Rows from block 3 of a small self-supervised image encoder, named by matrix and row number. Rows with one number belong to one neuron. Each number is 128 + 32 x the weight over its row's rms, rounded and kept within 0 to 255. All counts start at 0. Numbers have three digits each.
After each neuron's rows are labels from the 100 images, of 14848, where the neuron reaches its highest value: "strongest on" is what is common among them. Only what is clearly more common there than usual is listed. The data: small charts drawn from random numbers. In brackets: how many of the 100, against the usual share in percent.
# fc1: MLP up (model.blocks.3.mlp.fc1.weight, 384x192), inputs 0-95
# fc2: MLP down (model.blocks.3.mlp.fc2.weight, 192x384, transposed), outputs 0-95

fc1.327:150121108126135127154051099082125115149153105190120126096126171044138174139146156133158139122187125096084112059220105086106159122136140081144122129174157094088090086121059117082109117131059160077159109145107188116160175163121148195134153115118143155181162107128113136167093095097108132178
fc2.327:115135105121136120140098209142089136155130099145145088131112093153120101190159127132121097091167167120113095177092125153167078127142111149114110123138124193113068175148100149159094145110141137144086117122125126172068089125175146128134099101120118122106175107124201119158104120091088126114
strongest on: radar chart (34 vs 7.3)

fc1.21:134106130107101124125153104070161114117130132146108125147127109124117134093147135119131114128115168140134128140131183144124121198057171148109231163113124128101124113102114177095143126069144137154119196048159139110130092157089169148118108130155169086109148092150149134120070115127149135136
fc2.21:094104152198132134102110140063088121182114131171086164146105114110159108164110101124051080142112087094112074123160074144099166082137105166122076113136095088126205137133109113173157158124094088168139168123148162131157146065124105119165150121136135201185113120109120075058107125082086148128
strongest on: pie chart (47 vs 7.4)

fc1.48:076110092120118119104104119139130134141129127100121145168129129113159115100199159096074105116112093103098113158102172138134135116092100177089141128102156053146153144104152141137139087081138126143156118079114078109076061065194120165153121151141104079132108166143126151115150104132115165122
fc2.48:132075120105064101138130128123158124124134088160140128179141167079124134127087123117164159161146118180137196099130136117113185120147138108176188120100109156095123062171115144099158209177147170102139152178160164128137109131105110119171143110106145127175179102145096104117160121100203125126
strongest on: pie chart (48 vs 7.4); area chart (25 vs 7.3)

fc1.69:108097081169079131098168147193102094091067039160073130073162131079107148122159159132146101112086078148101176146126177121102133155144073142177085189038113140062148120124092069168091141111116174142125133115160120080171160141142141120144146114140124137131076121170137141155091168168071114164
fc2.69:094104141127143115143129142063174094124186215114134115132106158130130109153127188125169175096187141084098116112119098126130114105149132134150181131201164085153157185179144080055132098147168103167145159167097073144146114113126139127126092126089169127107090122109133096162129143144177102096
strongest on: grid lines (65 vs 38.8); step chart (25 vs 7)

fc1.103:117076125189084190107110133145133130185106139165167137136119129115106119080130126120104108138163161109161119111160132187162141168093157082134112110071148102124121167108112098159183109075084144137165113101104096087136145141151118124117117115082122123091104189126109083084105139161028126117
fc2.103:119139137161091129143121048069105144115138169114078174090134063078103154156100166115182197098124120131104188158146149090100175169145040139114130142158109123092123109161092160132115154116201149109089071075088179126108172106108134135158166151168084143126137094121142135137100159163117133076
strongest on: dark theme (100 vs 30); line chart (46 vs 7.1); falling (45 vs 12.9)

fc1.118:141169149114104130113130105146065098091176069123163147118073062108118110115149167111123130111124163189144061107160154110149114141037103136170096113132120163101169123107109160141089147130094183100111063088089104120105128137161140142135140092124115138166159087182188128159096131103084151166
fc2.118:053116183094100156174139138122147123154139145165149148183087137099166131126105106117128150121204122132094092154158123118130085101136174141107150131144155121099120177135100123126191063109137070108159131156077190149096092146142096180157113112141130187169143085105099126116137127112146128126
strongest on: dark theme (78 vs 30); lollipop chart (36 vs 7.1)

fc1.258:134111116157124070093064144156159085142115136155200128119145105085102090104124186126099166122093110145106155114096137168071118096091141230137145113119177075117152112094100102126139149149131142161167135123122106131125108140164107107138058113095149201172120177147067131126123115127144152150
fc2.258:121102202163121153122113165162135093129144158149127134129119124199162108119119145102119101158114124136164064104154125102158107137149173115117088122156162116112137143187135124128087133118199169127111115122132102141184116119158118098127166095097128058141154164125132092145113143089135124248
strongest on: dip in the middle (33 vs 12.7); bubble chart (31 vs 7.2)

fc1.257:201162122149141162147151106152113133114067177099090125106099120078151167138161109108085161161119085146161140173127099138152095134073177082132159158107115076109115153126136091090152115172168233126076117138107099088145169159143137066081128139135139142138074177115171140078144136100107132176
fc2.257:152121171154049152191164132099132136088130185125146093113142147052121115106139167147175151120137143143172189126108143119133141142125068141122148173106183126191147145175071129114147095161154160095176196117129099070167095067178211081162196121117108152114128134118115148145074105097191154112
strongest on: dip in the middle (59 vs 12.7); area chart (36 vs 7.3)

fc1.364:097220093091123212130126093156164111147107136105117115131147088125099170121123182190139153117148138121100100134099101143131111193178138111090159097136151100125112108114130088112193089093170139128073154109147100166127092113107127131147157171138233118086130206094147123170084071170123105106
fc2.364:095042199134062127106080096141124115166143127154147185076098136116169113125156121099089094112141167122150146186096188116138153085157125163166152166142114203116119168165130107183069174113087113155153148137128159141139117150156133135147099078099075119119085056144150109201115203076166194125
strongest on: stacked bars (51 vs 7.1); items: six (36 vs 13.5); bar chart (35 vs 6.9)

fc1.125:171109099143119088209129075164173089148141091109101144110153138143083128122148145128151058096125150105113151125183115138119143094100163174123150095117118077131130089109092141223140141147104200118120144095141100152100154107142169125170162141093129165138152158174075110055115129119059100143
fc2.125:127154120115102136151140119168093138130175158181091116134156135108180180140148169092150132096183107079151153130094150092155122111161132088097143113131105109077111100131155137071208075075121115102068072170152167091160122140134092118091153114138163089106142121125169109168134167102214126090
strongest on: dip in the middle (53 vs 12.7); line chart (32 vs 7.1); scatter plot (28 vs 7.1)

fc1.346:175081157146165111192155135124086148132142088162127141135149122067121154124078088107121132116170125148130121169133185132098148116130121165111166142140108142098158166119088134160102095113137160121130198114109182096127176137146097063208141159131152121139107101136206138101105147124136099132
fc2.346:074125182125142109131110120097121075129110161149112119111075112089133135097135175094196143135142159126107115093152081088078128128111073174092096081173140095118080147195142119083210115135161130162083147140120176112189139137180147144068148164136169139088146134101082111141148171129166168066
strongest on: dip in the middle (48 vs 12.7); line chart (31 vs 7.1)

fc1.81:168104133166066098094088117136114169081126064141125122140097100141105130085160096108113058118109146153129150106093162106111115097061099151156106115099109128131133144127114086143084146138134207144172105059157110130116144151216135091123095119100104145121094106164127112162132159110105191142
fc2.81:042081086125129139142131118132141160186156163127121139090135180104185138140073136160134189128155132113106109158120147135118124108179163160125175187158151121126106101218156079088121080125115089154097155159104174150142131079098146217136141096118171107091129141136109163162125143093142086082
strongest on: stacked bars (63 vs 7.1); items: eight (44 vs 12.8); bar chart (37 vs 6.9)

fc1.243:077179160135091169153170123169113085094124213109071120102137128135100186102184123101134101144172118142144102164152172072110166107075192152091157156109162136075125186149132128084145094113119128086114133125088174067165205129176147090119113180141147119157113083107152145120152128110164098131
fc2.243:117155164135100144198108065130142141145182167136127092101091136092166167098094199141135159176126152146131185131085104102081121111141068146083091163070180102121123115169161093060124124169196173064133146106100091139187092119186119185129152178125178143103126170137069139149143099142150168090
strongest on: grid lines (65 vs 38.8); bubble chart (31 vs 7.2); scatter plot (28 vs 7.1)

fc1.274:151161121127111141127152125150157135151130136076103095116129108048100155142147167087142094137080086156138106155091103124100121126011154145127102098065130141136076082126125085095103128073161136100156144074156099119125132127136101150130080088136157138171139175139118133182115155121130127205
fc2.274:144117134087097142142108157173129087112071114143137117172136170108122119117120145147121151150071122188067151076110124159078125069150092186072144139099139101092136180121094129113135134110142137188179130135146110097115093121160141142150131075033164176142190126131130134103124149110185140111
strongest on: one colour (88 vs 53.2); radar chart (53 vs 7.3)

fc1.312:198121132182078062118107146142167155114121085129143151155131137142097118119130135114127071139091124145101198131149132122077116105112152103122130073140103129149158093129125133147090144111106203126145138077130070124059132128159164108096132106139115151144122175172079131146116140102079148118
fc2.312:067118107119096179167081111132123090186188138109144144085138141098213124134100145141114162118174120093137143156113181137171101050161157121085134174152164121068146135132125090099159068122117091169101144131142146118183114079148132190130109066159148105154176130115139147162136150090139053070
strongest on: stacked bars (33 vs 7.1); bar chart (26 vs 6.9)

fc1.199:195141160128109096174122131087118088108130117167101203162156087077140159142167140152128152070140088162133168146139156165120153107110138145112155103103125118120207113147115152171144095079145180126133120138082122074125144071117161137173168139182157163166145157118156168129071161128186178096
fc2.199:081080117114119162126123179150128167151122161163187110093137104111052091054146108138149109202098168128125123107122154107155166119166122116147115121098107125099108147181084139120172128145111140113098153113095125159160175112141145081119055079095159098107128125114090115135105110129071119206
strongest on: dip in the middle (30 vs 12.7)

fc1.317:187171139135077176174152140181117099120198097091134127143128150129119124115169148099130134170115160169109162115172096142192188113125133113089189112110116143092147073076118101119142131112089167126119106129101066093097161106165173128102134122123153132087177154099160094130111115153126119151
fc2.317:117109148113189146119133163106158103135151128134156179079117072102080124130114135134095123114136176120113119142130145128105043114169090139131117151139113115161157134132160118142138122111153132126100106162094177183103119203119151161060086152178143092150107128198079114111040143146146150148
strongest on: lollipop chart (50 vs 7.1); step chart (28 vs 7)

fc1.158:146093135169090091113086133103128164079117067175138143121114150103134140111127138064090092111065144143112160092133137095074114083063130128149108131094106172119122149119094097149073168170115178126200115061153127095136150136180152086099068105108082133121086100177156176156132171093124187174
fc2.158:034080118127131143127143127177129082192149143107111147075131171126135148152078124166129186129120155116120110184150191139134127061167121159113194205168129129102136126205145093139181051122127073156060158108081159130144118090121180172167164099123161123118099132126115126155116115091130082069
strongest on: stacked bars (68 vs 7.1); items: eight (42 vs 12.8); trend: rising (32 vs 12.7); bar chart (31 vs 6.9)

fc1.89:174142122153081130145099124158126068151104098107097138106147044096134117172106174078100087125087107070123115109160164110179209161116193164118102105146062119072106090135109122124090125149092144110066115098106090166123107114163144140129132137114169244153103155115127156079127121149156123151
fc2.89:107141134137119120131117157128162129059135143110138148184122189158135149141136063130113120132146085134125140178157121076144087172150166147106137160084150116119172137087136064063136134095142103080134145117065189127164142160114169129109098135134069174120130115080138126096119114075142105142
strongest on: radar chart (25 vs 7.3)

fc1.139:116103143149091116166150109135145108120101106133136140141149174111121128120154146170091079140090095161124144131149070104128134113105118165111164082123106105184153090107157086161164131081113156175138127160108129171116108110179160099114111136136161107142153178087111134030071132126116142136
fc2.139:218111116126101127119119162098143091140139122135125120146165065123141215191150110127120108088138132141094187082101123196061111111150166112081177118096112145067125106074146178082088110094083147122157108128179141121092165104131195174159092101100139149170143152135164138115130170121175128081
strongest on: heat grid (42 vs 7.3)

fc1.117:090170119149090155163133088094101125114133143184103105086182123115142172084105160133173114110190086173126098104157141103147168123114109212111095108170109192099201176142145071138199116113176130091150112070145154103146125149129131059103103178118144176178182113106159123110163104047179112141
fc2.117:144151150120137087157096099100116187168161189144130060109177109151053135143149174144158094191132162168120167126067113119112114118088093114122143138095107085074178128170096118055177160108117145108087142094072130166130163074147188232038050117142156117165119121147141074164136142102087159128
strongest on: grid lines (72 vs 38.8); falling (49 vs 12.9); line chart (37 vs 7.1); kind: step chart (27 vs 7)

fc1.372:134155117167102132122068118157107140138119101090067103104061051094116135129138142131103081140135140168099071157167173125128158128097141178118108138097106167110117098124103131194113134146142140130154163113150089148120126081149118151182138118150149207112137118145205144173090146096113162155
fc2.372:068079156068120103105126182146143082116190101115163136215169147116156105143085188124167153105119075184130194069130171084150085173100139097106140140172111095127135135143128090126132103138157088192161124162078155070162118184083084112113184092103161102144172151123061126148115135130164048126
strongest on: lollipop chart (50 vs 7.1); falling (41 vs 12.9); bar chart (32 vs 6.9)

fc1.3:065152109124082190156138135166080141085106117125156101167158149119128121078164153190152144129150162129141140136132107068118156119095160074162166151113147170146171113149129127113133122059144171138127154099111111118134135073156127148137149109098130100092144160128145134132135133113186161142
fc2.3:203138095168172130092128158130156168105128057157136143148121098143134100191135051100148160081054120112143114116069099192186144113181118160080131100077095128098191130069166142135182110168067120159162091139146174102138095114105100088086141136098141138158140106162136088160081101124142108120
strongest on: horizontal bar chart (59 vs 7.1); heat grid (30 vs 7.3)

fc1.265:076140135152060091196105098098140134093098102112145130120147119097076186106141154092178141142149192135130131135092162083134154224076105122146143143092114163116069136142127133098092123162140196097140114147114104129159112125095137105143049163106156107047098188136142189157108139119146111171
fc2.265:111081097115216112101128139124136143213181133174104141106141158127177102105083090142093096100115136112087110161133166129124132131156138154156117150149144129070120127127139116166091051134113022154131158123112142134109150095132101164097219090158121125181111114117118127138161120146108107081
strongest on: lollipop chart (39 vs 7.1)

fc1.57:100131129126098109180168125108132102154205101146090129120165138155143134109117188118168187140162187153094117070107073068096149145134148137153152141120142121102162120061081092157139119074189158124112170091098094132144099137135133126096098071099164149107152154097092093150063127119110103136
fc2.57:151122098123078125126097140115037161097137138145107096133147163146121099102154098182174146093122083100153127078118168155149153141125135141080122092128118174122126094082094160160136129150129152160161111125166133070105088085110139121124144065109114134170170148081179121132105140119107177131
strongest on: horizontal bar chart (31 vs 7.1)

fc1.133:085089047197073124135139098097125110113120119115062130079134119101109200084177151135158153114153092170112124128112120045071125121100141122163163148100118126099112113123154088109156150126108200110062108132127175103125159130148124083155146111139171135152086163088108150100095130137074109191
fc2.133:168096171112175144159127155081149094136127090127169127159109058133093123185105197161078092116074116054114132019130128147118110175084119180128081055162079113151147154144094121116135093068163117161129114099109113139154123128145120169155116118131158136100147128128123100135096146105072167118
strongest on: grid lines (70 vs 38.8); scatter plot (40 vs 7.1)

fc1.42:102122094154120128185116148132111111110177099076126122091183100111114141063110134154166106118128174154118131107095081064111115147103141159148134111098182170098134119093131113114159092075171152158097115103080115145077149117170125094137117084093163100081168144102145082148095122116212133109
fc2.42:189136140124102215110099182111098193081077108133137124190129139155098101146117073099175150148142100187138092069158151148129152156175092114108170113156119150097149089131095158142125109103111111199178146103150185073081070102074087100109125087056155141174163115123122053147112128114115087138
strongest on: horizontal bar chart (64 vs 7.1)

fc1.356:107109138141112175086133110093157133124103126154088147123143126173138104138191145129151129163179093080098152137120169108121117085087148183053164172135131074143120185139101131115136129073096129138091132098127144077086180090199167151081094163121157119128140120113095099132096089120123132138
fc2.356:177164084119111150167125111081107161150132157118147129129131133115086140124132183124146161179079162160136182085128170139130166137159050133140122129083123158122164070162133128113114126139180129110163123098055116183098080083112162147154111159133186159141121163179090123118133142118094155089
strongest on: grid lines (73 vs 38.8); bubble chart (34 vs 7.2)

fc1.338:106094177138102100151172117129062098106082089144159103099104160085088172147149190087169159086107171143133154154173131094149107113131110188142160124169141096131097152138112185114149147141131142135157127129124097112171158104213113122160108148140155153135134129136144159156115071137134126158
fc2.338:117137134115154142131139163123111164115143194143123132169138079116124072145140114143076104119109158159120134114130211128092140148129119113064106111097171144154156182194105059172139076123136075154135129157077138169052076155108122149125103113161084067133147114197176130139157093176141113161
strongest on: grid lines (64 vs 38.8); rising (36 vs 12.7)

fc1.344:164110115189052148126169110167124083119157133157134114143100120174094107141134159093166108120113156108137163094083124135144099193115122141151144144046160138150118136099081099125125092118074153148141089194146056090133115086136153096042156128110135092147117189081122175128114108179100153153
fc2.344:113132178118113046135163105069192083153116182144106119093084072124125160170152181134144133148124144124092120153175101116110162124173117085134181123209117124133135048168068152126121154098189120157075119095151150088161123152136093170150113125109134095145161134129081090131134127085053177089
strongest on: lollipop chart (55 vs 7.1); rising (35 vs 12.7); bar chart (27 vs 6.9)

fc1.232:112156094139060147182119085153123112047100091046081131092140081107151186115162147114163138149153117169130147170115150055136130159098165139101169083094127113062113146092115138129172137168148220120082123134150149075171165164124166092156103148111199175126130146134091152164108142148109106157
fc2.232:076155162123100133109074104079113130059062118083079093098166137138139163125131158133085135208098137149098133108096120128127121163136074131178149124098161114129150145124176152089170116125158176134093088141073180099168083156075143162177131176131132110110116134103130200180106129167114102125
strongest on: pie chart (26 vs 7.4)

fc1.115:125125114126087122125186120147111134113117063084180179044135154087126147126132118135174127090077102137136149175138122161077149132116126085150087157132059115121083130095117151178099143127142136172107100094151123123123090134185139015094108126090151094173099137116172143152149115127129153131
fc2.115:108139094109104171170072158116140136123141255089135186168161150143158135166054155108132122138146108114135099139166158157157108081135138178099171150127161145153142173127123078117143023126173069156153136125103189105168144106111113183123107086140132096100133135127133101097144166140147106132
strongest on: items: seven (51 vs 13.2); bar chart (44 vs 6.9); lollipop chart (26 vs 7.1)

fc1.291:130129074128118174117145107181088135158103074103091149113120145112131125119153172163136104146104097123114177146124116155146124155147132117112111093083093065124155095096104131185150112120119184139091119106182125117108097146131163090176150123122160168142166179098114172112146089149063173146
fc2.291:088108107138116093144089146140137118090116184148134170128116188171147118169125130111119111114155146119144126078135129141128107068136130158182154140134101117115102153157088156086092140136106142114137138190117107107168120090144138120094120138071147114127136151138123127155159091079145120126
strongest on: dip in the middle (34 vs 12.7); step chart (27 vs 7); lollipop chart (25 vs 7.1)

fc1.264:148095137160097139120087163116065128175138140184125138113127095064116212144099169031087138089119116138118106103115151163097101162075184114077163077076141158116101101114110135110097100100121241189155095114129151118166087094151156153164101141144133120150118121110167094196137144112126133164
fc2.264:101126116115112172153145142111124132138096132158080117086127156103129078095155154136165143150136162122128152150121166060156164125220152132124063130115148109149127189142126108131195156174108131076128153102098154169150127128153177089101108133102168135100078067089131157126154126151142120183
strongest on: heat grid (72 vs 7.3); items: three (37 vs 13.3)

fc1.183:120090189134120101097161116103058065100086174110127135159160185106114157135172131142079124100146171202141120141103075044100165130137114144083116149144132139076166104101120147115094158102114183072070186119138183139138088110143143110151135114150132103205172107096174113135117165147166149109
fc2.183:114109115126114148149125121162103136166137125123083152144132136188125117134136112186090166204163104131112096111159108131113096108107188162126142067066139172135141115135139078162141078101190120129145088138102145175070109114070097177149054138120127115133187128177120120099119137187135060154
strongest on: one colour (92 vs 53.2); histogram (26 vs 6.7)

fc1.2:101144167159084167114126123109150063114132118087160111148131101156131138087139134147144140112106174144071129124078153093083185224096130103146180058101117179113128131159101094099146112085072172103159134158142112103187121116110117155175108082112167138100118157130111178218089129168120125153
fc2.2:183068166123085143198166110143128118141178136143132151076118090120126129149132138207099104145138116145140162140167136145112075074167138135123115128137144048165135192113120168136116092124140062118121177145108127150057146080132119141059182085124105130165086119177081098093143128098156149101
strongest on: stacked bars (29 vs 7.1); heat grid (29 vs 7.3)

fc1.19:053173097065159149069151090184087158125069170062145160097127166147114137117168149177143148151102099101086154167085193164143134117126148127082140164080108064118134120082168143136099116127150116085095165110159113123157095109162097131152140168127121112138121108172121200153132039159141130165
fc2.19:105105179125130142127132157061160129120072149144108111145182150055150082145119144127113165125111203176163150126096121137123115072153120114183133177161162191102139183172112131124128092140134129205170122154111121099096168111144101121119138049079099098091116165128205161159142131108159099112
strongest on: items: seven (49 vs 13.2); lollipop chart (48 vs 7.1); items: six (35 vs 13.5); bar chart (25 vs 6.9)

fc1.156:171122098158119180140142102122102124112146128095133105166128177113161118097154132097145163160096108112119162150154117100158115117147178114101171073073137078107119157104122139173174133112172151173102128089125134075146114184170099137111209106165118112102129165050135111069125134118049129165
fc2.156:105101133126112049153136114111174133157206182140179181077098090061186196174147199147139091096116173187137117108122134109196093107121096192081145171143119158113142086192156106114095120129084102127117150101071102163106184130098154120116123161104158127182126117162100089082114125114128165054
strongest on: grid lines (71 vs 38.8); flat (45 vs 12.7); step chart (25 vs 7)

fc1.120:149142087116116196093116134129092138141108111112125098190120157127158146093135167095164134151127083099109137122133127112131166137126142138122122073107120040111109126116062136152182144076192121120071109126159156056212106125223111174156197110150162106156126190113149099121151116161115130197
fc2.120:086094156089114150157134129137179157160138151140131183105168159090126128126139175153132129095107199172204115126125154127162079089146098189044200139124114130165136088169189125086092098147092124172154204144108090141102204135098128075116118118077112133114123132155122123123140153067124155059
strongest on: one colour (84 vs 53.2); grid lines (78 vs 38.8)

fc1.4:090111074208108090125145066095091143153101167116067145065117091071108178108179159123165142097108148184077127138097104044129143121109119131119137188116156152109121148145150155109114147133098195134073112120113147149177135072152154108159111137114190156198081117096148166113131104176113143109
fc2.4:150114146084161165113153172117153093115154108136163165145083096161171111145102124130071101162144099061142098061161125174112060144135146122139106081143086119127144124118131109161148059107157111117162140160078201166106137188125138152115097154177097107091161111119074120083134152132108130134
strongest on: heat grid (70 vs 7.3); items: seven (32 vs 13.2)

fc1.114:119153103162087108160169144119092101112133128143074126147122143136127148167131210094141123126155169132117119103137106158132159106079159112147092115181152130124152129131142133087108191105118176137117112136103105097096120097182122124099155109181190102174110144138109187048142152168074106168
fc2.114:193125146103129125124103124074177128176090136130095084171137083112192136145146127099081111189091084130103138130121161140152153186144112122143114072041071069084121120104162154125177133039104076172155133145111168128157143148158091092118130149126135167138154107133125111155153180121007113135
strongest on: pie chart (91 vs 7.4)

fc1.66:122108109084106125086195075105106120137136033083088157095134072119111144095191152132152176142120125148144159115156200073108094152123112090149088147132140124141085127093086142169126161128074114078154106123128092113131158133166184117119129098133130103132127128073163127123106079192150094131
fc2.66:097132122132135197172120133083132143161170159123113146168106120141146117154048101098131113127161146049109121106119117142141089079088150134216206099132100140095137171125075077117132100127094129172128125134127124127095104124110077129196159133153205099117126191123121125095131183101111111162
strongest on: dark theme (65 vs 30); items: eight (32 vs 12.8)

fc1.93:144129133190140157143128140122135056093102116107145169169179127119151188153144186179163096091139138122110126131106173165105089097084128165115149098138136150106170158135149104139143137072066158146121168126092092152070141132168119180196113117143135121157108180189155124123066098124185122122
fc2.93:092111167057151156118147147125107127108108148095115138079100148175203088095158144129152168147090147171090119129150144163132158143141117126185139079104088123098119141198134167112154077070109082175133121131096166130130132100129104168066173126174144124100079119126131115173171161158078100158
strongest on: horizontal bar chart (46 vs 7.1); items: three (39 vs 13.3)

fc1.370:151125146150091155163121133136093086100081165108111117121136039071094148076143088102142111182160101115133119101135141063087142153096143170107120141112140090068165203163068104160137107110143171137140132100099120095132177176162151071134112139109153177139106113129145116085143145070148128188
fc2.370:097173151113128086167115090074140102144189145147130109120138158130161211144121149127140206157196149147094122152104071094095122157142100178151163148154132122082066118159122131062120126078115096067129116129151133120154101128125161166143142144193095127088178125116147193136131168177169156125
strongest on: dark theme (73 vs 30); lollipop chart (49 vs 7.1); trend: peak in the middle (35 vs 12.6); heat grid (28 vs 7.3)

fc1.10:177162149114121132186138117163123072120183103134143172159112134088140132165096125080145092176147153156088143138136166109162139133149149103091168100139151139110140111097118095160068123164092161148156154133136115112092163093145156089203133099120132142172111107187100064143051138172104120124
fc2.10:120092094100162196094125143117173143109111166120132140102128095107117081106121171152133176124120113154155130122133094117057083093121098127156108116175140091147138212181124084166176075139156115159118123162075186157156157177099142168076108130155143117124115158104155118071118153103091149115
strongest on: dip in the middle (36 vs 12.7)

fc1.343:128107107075087162149129094120092066127109141088107111147073085156136155077142151129100146121151163120121121132140151044128161145074117082105165099106146219068097138149103118108114140114109127131116182121153079200092098104107114117064073143151149100054159126150164187147128151147107106132
fc2.343:158128110166117121089180134142120163103147134111122182114155107129159129122064105151123120113140122143118133155135099152093110124131117123151127148156144125080166070089148107171096120097098058087196161148173187150161120123146124161118158129105154176164120155081136122078147157092148109128
strongest on: stacked bars (33 vs 7.1); heat grid (31 vs 7.3)

fc1.141:097202079085155182164148115165133104179189155078117122118133101143124146137126166184127146119177118126146063130143070185140110196172196121086160120136129110133100101138136089121226105095155114109078145131125140208170106115102105164118164151152206137119146180115104094132136065143093073125
fc2.141:076045166130092126079125147150120153149132128179133160117130196135119108128134130082110128124149164154139157159108200114115151055145108194145137189152138143090112160162158114161058139145111123173138124103125142124144112123159188120163108054091094125124111086155145143145110155095184192120
strongest on: stacked bars (65 vs 7.1); items: eight (44 vs 12.8); bar chart (32 vs 6.9)

fc1.101:199167127127114111127128133163109149117123187152083114147175148146133130141090161117128122124118117176179176124133116100195178165139087082111114128090175051097107122110126189161150134070097173073073121156089169125118040150129103066130090106129145074135100175137126100116124150162106175108
fc2.101:111080119128125157143195168120108070160133097130105126079151110114133110129051181128116132105153169079117147174156183126100088074136139151135128167183139088156132115140094112111112087140098076124177175127141110101084155134134087091146118092142113152163191129119088115112061142108170138090
strongest on: pie chart (39 vs 7.4); items: seven (32 vs 13.2); bar chart (26 vs 6.9)

fc1.60:156065132174147156142173130090112098162124134121095117131116112085127170168148138095169141097165107130101117139105105137100083138122124103113153121102199187126143105183085086159099076035081167176112071120075140113069158102122144143137089121171110132183141123169157057096091174179144158136
fc2.60:131114123099107175115129131131099161133092095143125081149169149147144107063129114158183123140078089153148169114185166094115124104195131091185105099100135121119153090097096058167140091121170131108116145055143135202143107131154120092163109089074133136092168125066088149126092094066114083162
strongest on: one colour (83 vs 53.2); area chart (39 vs 7.3); radar chart (26 vs 7.3)

fc1.329:089098111101140125138164142040111116071149023114076129115153148185171135112108104159088171120151108114154150153150146163075128138142110072175134188159135129159154124141167138100135129126118118130099143116112171111063148144090150069127161123159097121198139128077172159094060172145163137141
fc2.329:098100124109169139128129167092126161190115199176175078152122163087097062114085137112123162142109161099090151086092135120137121107116105130167122132100107182082129148148110081152117129134141098175165109156134104172170085121133064165130149122102160092082082141173135167125173113133120154140
strongest on: one colour (84 vs 53.2); line chart (39 vs 7.1); flat (35 vs 12.7)

fc1.113:144128136181132122128052131086133086163150112185079132162135123134090137149152146133142136170224121148094066143084180073132160123148143133128112153130139183088100166162152170152170150089111140093063120123171146099118140095125091112126141116158129205103074111119101080139089143145122135124
fc2.113:148154046150112150100128150146125116136143086091133157109108060146112071101083104062146072139155138119117136104160180151119096111160119186098092087098108124103158157139083078139109079141124087087192142110065099163136158148119102126138136162153167071143139086071123129083108176195093193167
strongest on: radar chart (29 vs 7.3); scatter plot (27 vs 7.1)

fc1.308:143171073119083123148113112108157130099174084091141144163110101086129111149083149110122163121145153148129099124067091189196124231117147081145209119148125164117086113107129084106162147147131211123106117134134103112163100184103128098100146092150156083112226134116141145161106164095076071145
fc2.308:129131113107092103114054150121089106175132178122190112081144135173091080134206147140086091146122159143124137151088199120140129102181081086162142142158213135168150140137111090100086123110082146168129134119063092026134123125176116143088123116123072107149102158096121108133085115164146153121
strongest on: heat grid (73 vs 7.3)

fc1.131:103141060152078150126083126152158135122123014108175134108100167168104173135102161114106070110143099172104066128072105150155120178077165129131142067074136161149110147084135059143154134132146151105175161125154148160153073144156123076142097148130144115128125176101117163063137149119077110155
fc2.131:138111158161098170096050117087130069113135174134133108132140093119157153124139197099092099150155112077111132180147082162163192103215139129156147168179145146143133152078131136108139154059052119068112108130134116066097124114077136144136090176165101124133133163086182109129138155177136109154
strongest on: heat grid (80 vs 7.3)

fc1.143:156109146172134170142189135091165101157161136167172123153163111108077130157117122103130088068145144131103117083138146175150161155107129131114127180182116139156171103121042122147173076084086116131146114102116121146095077072170124150068130126109159104108134150104084075108146108123088109133
fc2.143:103160166107103130157119072119116128093066095138139124113133097114164145148147173148179148167148111226138141160119093099060118084134086143155126155116148112114137104158134138136124172150208110122091096159176195136151125107100084216170138087120058149128123089109151168165110085118108126122
strongest on: dark theme (78 vs 30); radar chart (32 vs 7.3)

fc1.173:116117077195104142125128117152111131114145126168162143070096148147138117053138125144125169147095172154121170118102107110079124168058116098125146158077205119104171158157131126156113109095150185182110112156170119079132151130136199054118118140106135149176164147120097107148140097081094127126
fc2.173:151196133120115089134093161124129177102114127039079134108126122158152148115162115143143095113159078155110136182159122126168074118103132078107124104138147130149147120103080094136181116093120093107134076106141118121138089111160096139143078115133101144104111128157131102122107142160140158087
strongest on: heat grid (52 vs 7.3); pie chart (37 vs 7.4)

fc1.315:102109139161132137176177121073077101152191119107146141118135098078156153144111126091129144115148106146095065150105167151116138164050132116124151100121174163109161108121140132153171064052112128174189135103126154112127132082150162078146160108183148127114167087078155115128106151117176187138
fc2.315:076123164133127127101133179199143146109109086155151144084102156146132110059137108112087104192108122147166086125181161071126176077184161135151119065115112128143173099138097098153181141153110149121113129086118167174165125143106171132143136134098090169102116069157152096168100141148129103197
strongest on: radar chart (28 vs 7.3)

fc1.51:096065034103096111155146118108116133145135143165116102077144153147106112063115159131163164100174130183103204147175114066143092126093159134150174142095121096119143103094148115170177093150132132114064113106136094080128094104165154106120170101104148156187131160108101129067128135159087155188
fc2.51:104165142157164125089060137125104036101123100116110167141116149109128162230152121127123088144142126125096145067144139105148155160075146155080118077140124093199118155160137104151106172111079141163081130097077138114163189117152114124174103141120149129089150152092133122152110166111143144098
strongest on: dark theme (79 vs 30); scatter plot (40 vs 7.1); line chart (29 vs 7.1)

fc1.148:126103111117109145122079161119175133122111100089092119162149097137106091101149114168112187153138106097113145129136093123214094193145108118104194203020173102121129153063119090114175093153170153102126141091125040081167141167117169130089106094112102177090170156081090098134114120086101124090
fc2.148:148148132140172101145115081085115131125189107204136109057149126093119201168136113133140117114138126148118139093147143170119140106149115134134146129141096146119119069156137114171108232121143100084150122130199148122132119125106083112154179106166096144091089110205135154156125105147168167115
strongest on: heat grid (32 vs 7.3)